From a checkpoint of a small sound classifier.
Training: soap at rate 0.0026, 22800 steps, held-out accuracy 95%.
Data: trained on simulated sounds of rotating machines with and without faults, 149.4 epochs.
Rows from block 5 of a small sound classifier, named by matrix and row number. Rows with one number belong to one channel. Each number is 500 + 40 x the weight over its row's rms, rounded and kept within 0 to 999. All counts start at 0. Numbers have three digits each. After the name is the row's rms in percent of the matrix's.
After each channel's rows are labels from the 100 clips, of 14848, where the channel reaches its highest value: "strongest on" is what is common among them; "loudest" is the band of the loudest frequency at the time of the peak. Only what is clearly more common there than usual is listed. The data: simulated sounds of rotating machines with and without faults. In brackets: how many of the 100, against the usual share in percent.
# convs1: first pointwise conv (model.blocks.5.convs.1.weight, 144x144x1), inputs 0-143
# convs3: second pointwise conv (model.blocks.5.convs.3.weight, 144x144x1, transposed), outputs 0-143

convs1.136 102:433505499486424475474516559517468542560547447404378517518516517516529484487477560516494529534452505513486543550563467487430457521455505511500467516557455481401470473472533544483490553512586450483546443494515516512489473469532469476513491509469512485467574480503487536518438534457540481531497477486595481446524481466463530560540556458492575494564546470390526508498486554543550529468499449460516440470451478504500479466510433491470521
convs3.136 095:544448519533463587543501469448489487497509450472564513502524458547479496531517463547470508553492467578533525466502476548461521609480490453623458496471455464561500538476470491479464423566517548502519548526432499459447510443514504496474492568482500448520528579500535481529456458425501487554530552444519454439572533571564441513496453484556506484465536548542520489501516440510571489501453509513426527526506473480488490513538506447503512
strongest on: speed: slow (96 vs 33.5); conveyor (86 vs 12.3)
loudest: 250 to 500 Hz (30 vs 10.6)

convs1.9 100:504407517522436527504473500427452377537517535447499489466465483493470493452511469426552488505488476484533488486489503499544508492491613570469468462539532515483602381517483557506499489536475394483492493530504489500494508445505553513567504486454500457595532520499528522561518473459477441461508542476492408488486548479497477467503483524501520454503541424458464510503509525483483567425548462519455474565498515458560512505493534535512501
convs3.9 101:519488581476502499533475495486500493458509439504588528433550514462453495512585487556449459514496559503513483425476453381495501551429504524539467488499506514485495520527547539503528516408459517477429511388524402497484526513508485479452498475518455505554493488458438492547492537473447458547531465421480515539518583509495550539503486490493541481536556463421455504465507490497542461481501500521555510488550495389498480507453483451519444
strongest on: conveyor (68 vs 12.3); speed: slow (67 vs 33.5)
loudest: 1000 to 2000 Hz (32 vs 13.5)

convs1.106 100:470483461501532438546570526451529591516487507475518523514481519520356557444407458535502474478459434437515500428551543439466534523540389498539500407497495471521503531502484476474489420433520481505525560469603477521505473556490504488552518505537521467503528514445464496485513472500431443506463510525514487450519532537524530455449541506452484558482477548523461487553529525510464528501492524483527524529482536502550502538413457534512475
convs3.106 096:509484513573463561566485501469510482514501530501489513462429477574543510405480554486443527487493482515473457545501567471485521510463472495561358455519464497535545508485497604497383480557564463565531449518428537537547513521516470530570522485491485486457529455494502503479440468492508493496442511565556541482555492482497477492557489543411483562572474439494476496475536527456493553494489522522506524456490458502480484517504484548450551
strongest on: conveyor (100 vs 12.3); speed: slow (99 vs 33.5)
loudest: 250 to 500 Hz (32 vs 10.6)

convs1.103 100:447527510509564469445501522450529516583525447526469507518501455522464483539515480476521496463604561547498464478490568526548539454506467558516515553477472496481514500520476532533527501514551409478417530515457485524462469465520487477427545533522476462488501488556518551460491486501503511508500570427560495475492470621472505623438484407528481531522511516479492506508508513505546491642485520535599497467503521463503486546480478473517505
convs3.103 106:506515546492580485495544479517510482552439502493515564511516556435497503521494427501537511478476488511463475443494530442530417496571437448561492555465423559490427463490590498467508521520535476541517552590462585453507485557531513500502531527479460474440485456431510444473527519425473498444463460456519496421503500530491463463528463466488489499513588510495458449514550454538568451475441471430546495461497528547530489506428476497480508
strongest on: conveyor (100 vs 12.3); speed: slow (100 vs 33.5)
loudest: 250 to 500 Hz (32 vs 10.6)

convs1.86 097:499457446455477546467493563472446544545482552514519414522494538442484496505507417483439518467381507433484494493514483521526511439427425503471487509470503523478529489519554496523490538533506411470512534575489476468451435507439468504520420486461531505501581536444473439444473465463509533455477575559489460515457511469554527436499515548528550421480423511503528464507487477476464502523491490502576536477463497499497572556488522448487554
convs3.86 101:538485518529536456521519530481467518514452535465509491483432396507492526396434442541512488530440538515517433487513483366524559500457522463502468473496520506441484517457494467522430470532490487489565531506442510451434479527498478487552442416484433441465485534470493442465507551554531546520431592497513560450485547466491487417513527527501568508489480462541506562549494494540423484485494435500483549498516462468470461486478512499467502
strongest on: reverberation (75 vs 35.5); text has "room" (75 vs 35.5); text has "reverberant" (75 vs 35.5)
loudest: 250 to 500 Hz (36 vs 10.6)

convs1.137 093:446532525474506537516508504480545520492478525453455446425502504456495531542483476462545483506523466524535508541448446519503497514448523524568413510408501456522468505493514499510488506560504509524510461438489482396457473496519459448591624483533503521560580513536507518448534487537499532472514490519504460530459480514468390488493430440521545549475542468520455434488439513459511474533549519556498435515446462553557487472480469562562561
convs3.137 102:537526543502445500514503554479492483509527449449476537550482573505475583490441542494522576478547565501534520498513481502513456515459440541504479506492515483549526486471477409470499493580494524525412508559520492485527462568478503541504525487480478460507476459541569532560481515510485428517578439546557515548482515601463519464536490461520483477500501510488450471578512557536527591473516487485531536485518424447489461573523466369523535
strongest on: gearbox (58 vs 12.4)
loudest: 250 to 500 Hz (52 vs 10.6)

convs1.26 100:517490598481502482562526505508458508467448489497455485530500491551508476507460481543462537504565518538503528522517407437532516564465472554459513477415459546479509479481529493465570562443530471423466515532509551497441463519458530514497433590466507519460504516509502359540480518482425534495459478481490558525467509484502435475511505484475479482491482526527419585463446513471482497552493582528464517486461466614539478529553476507533496
convs3.26 095:485521475463565438508521529464456472524502530495474488498466464475473489459532491487498471519526442488508450468421490516484472538508428484556462543519425507496462561474560510505501541489466529534521464445494523561520490387529485465492508506481485473536501539503484469423475482542553522465413581476528506411477419402434564515530502463592543490508493430448469480509547584483493541513497462403442509542551571479474487527537483509537518
strongest on: gearbox (56 vs 12.4)
loudest: 250 to 500 Hz (50 vs 10.6)

convs1.45 092:516521519484461535580464471466512509450456553533507492478532497410509528484509461481547492496524405442495506486492473499514432527527536480476469551446399421507447496494520516496478488560534500537552449547575462515471513530472510511499625478399459461518472445500496492455488529481485520479479453548497503468518525538470442457516490573501476483540469431486509525450511537496573451574536457487512489497554412468407554507548432477518520
convs3.45 086:530524504476479455489505442440499609520465514502586550513551540461581513459444475542461566477444477535403522444530519512439504488482500484536442474434539492532504486484448577469566524484510576531467534555510532478453513480456494515448513533523498461516487440510528530498477482538568439470460454478530464577489537517504466386508534495464541447453513460484433573468450475502529505501492480485429478514434469520513518432543530491529494
strongest on: reverberation (60 vs 35.5); text has "room" (60 vs 35.5); text has "reverberant" (60 vs 35.5)
loudest: 250 to 500 Hz (27 vs 10.6)

convs1.132 095:494459515539526483473487559505460474372499477475408505460423520443503593489503547551525492530525467524486476499541532468507447518472469483532548479441482534528559532440576531516502494490503459461511531610492470506502501520472459582470511490507445521518514528525527453492547550472463567508536501500404501479524533511472499449451504564556531510495434592507484513560529549498490495590464488501521506534441435431423495496528512445492462
convs3.132 101:454483411556547565477534508473495479445509486523540514465545508558415502496534429560536473565554554552509525468500519447531534562523548484529511439496505492493483489520539478498429486513500386525448528523564489431481465490479538494517471436417456441514413472433494498532481508472477504521471513539549547471476533477501540495610462465441491506552530555514420477464497530524535472484568561516501500531514474523492508576505452562485482
strongest on: conveyor (42 vs 12.3)
loudest: 250 to 500 Hz (31 vs 10.6)

convs1.89 098:475518498474527540485474535579570504499471399476455494501507527460488499509541489530516580513490600535462509469503435465485519467594505574571559463486477470510477539525492455479521537526497402436482453491509513487420527494555426529490539416542483561499510521488428500529512521542500558515520422428547509450476517498502480535488507511398531502436502438538495475460487480446555441498465535534501517532501539515563456566451515519506512
convs3.89 099:573522536561516480600508534513513542487497480513496474500499503515459461437500469529466554559499440460491498579469458460506609538516486511550536544465493504456392581519474427502460437443514471479516485553500459503443475466499512468460392487518423525412494467496515501434541467420437500519467554529488542506431493432518472492506520509486555545533505478519488492505460465499469586541478460492520466505552501483509483464546460457535454
strongest on: gearbox (52 vs 12.4)
loudest: 250 to 500 Hz (35 vs 10.6)

convs1.112 102:488438461458467496496511518461629570503491491504533483475509485472497621482456495520556502607500485451501513499530517489509555483524374470497535615552515484525481487545539494509490473499537428472512503476510511512525544493496503487540443468527547501463474498529511487522495482473482323523522473515547505478503428507529523484510483506458525471467504494482519500508490497533471488494453481451550487585540556465538511514440490485441404
convs3.112 093:484533416460479515469460473469493534516427490425500456500516477528453501489385441479518457489514490469518524529412492456530483526504417464478514456477470497457456473556535518535428568548465535475549469470553519528478499464489562517517496542490515517491459568507507482456536401439495452506449510534467534504460491404491496496509466521437510524524548510394501463483551492456458491498502454473500531565462491568445534465579446560478559
strongest on: conveyor (100 vs 12.3); speed: slow (99 vs 33.5)
loudest: 250 to 500 Hz (30 vs 10.6)

convs1.105 098:508502522507506509535471550487496478537463450488494485485508461469514504514463443535508549324523564522543483557551506512516506483440515484479475627431562503504478523485509497513488516534525461488462570456511546552509462476520497558471497468499452524479460573503478535526416464507472513486525432452460465507461561492534534511552525550512453493507465504398516493440455504452439504461482467479478541513581497527474533581541410471542506
convs3.105 095:512510497562508509548483530514490472529534565487498569583541454527534541502530494553563532499539498539565422508478530508551507507509529440455401501497507435466495493465437488450515562573553506440457485533493429470510433504549496468507492529520490500552534454481506482459451549479544510425486497489518455484505445437541520516484593503575472495504480449526542513510506420536516546545520534545516502352476511534504442467483561459499537
strongest on: conveyor (100 vs 12.3); speed: slow (97 vs 33.5)
loudest: 250 to 500 Hz (33 vs 10.6)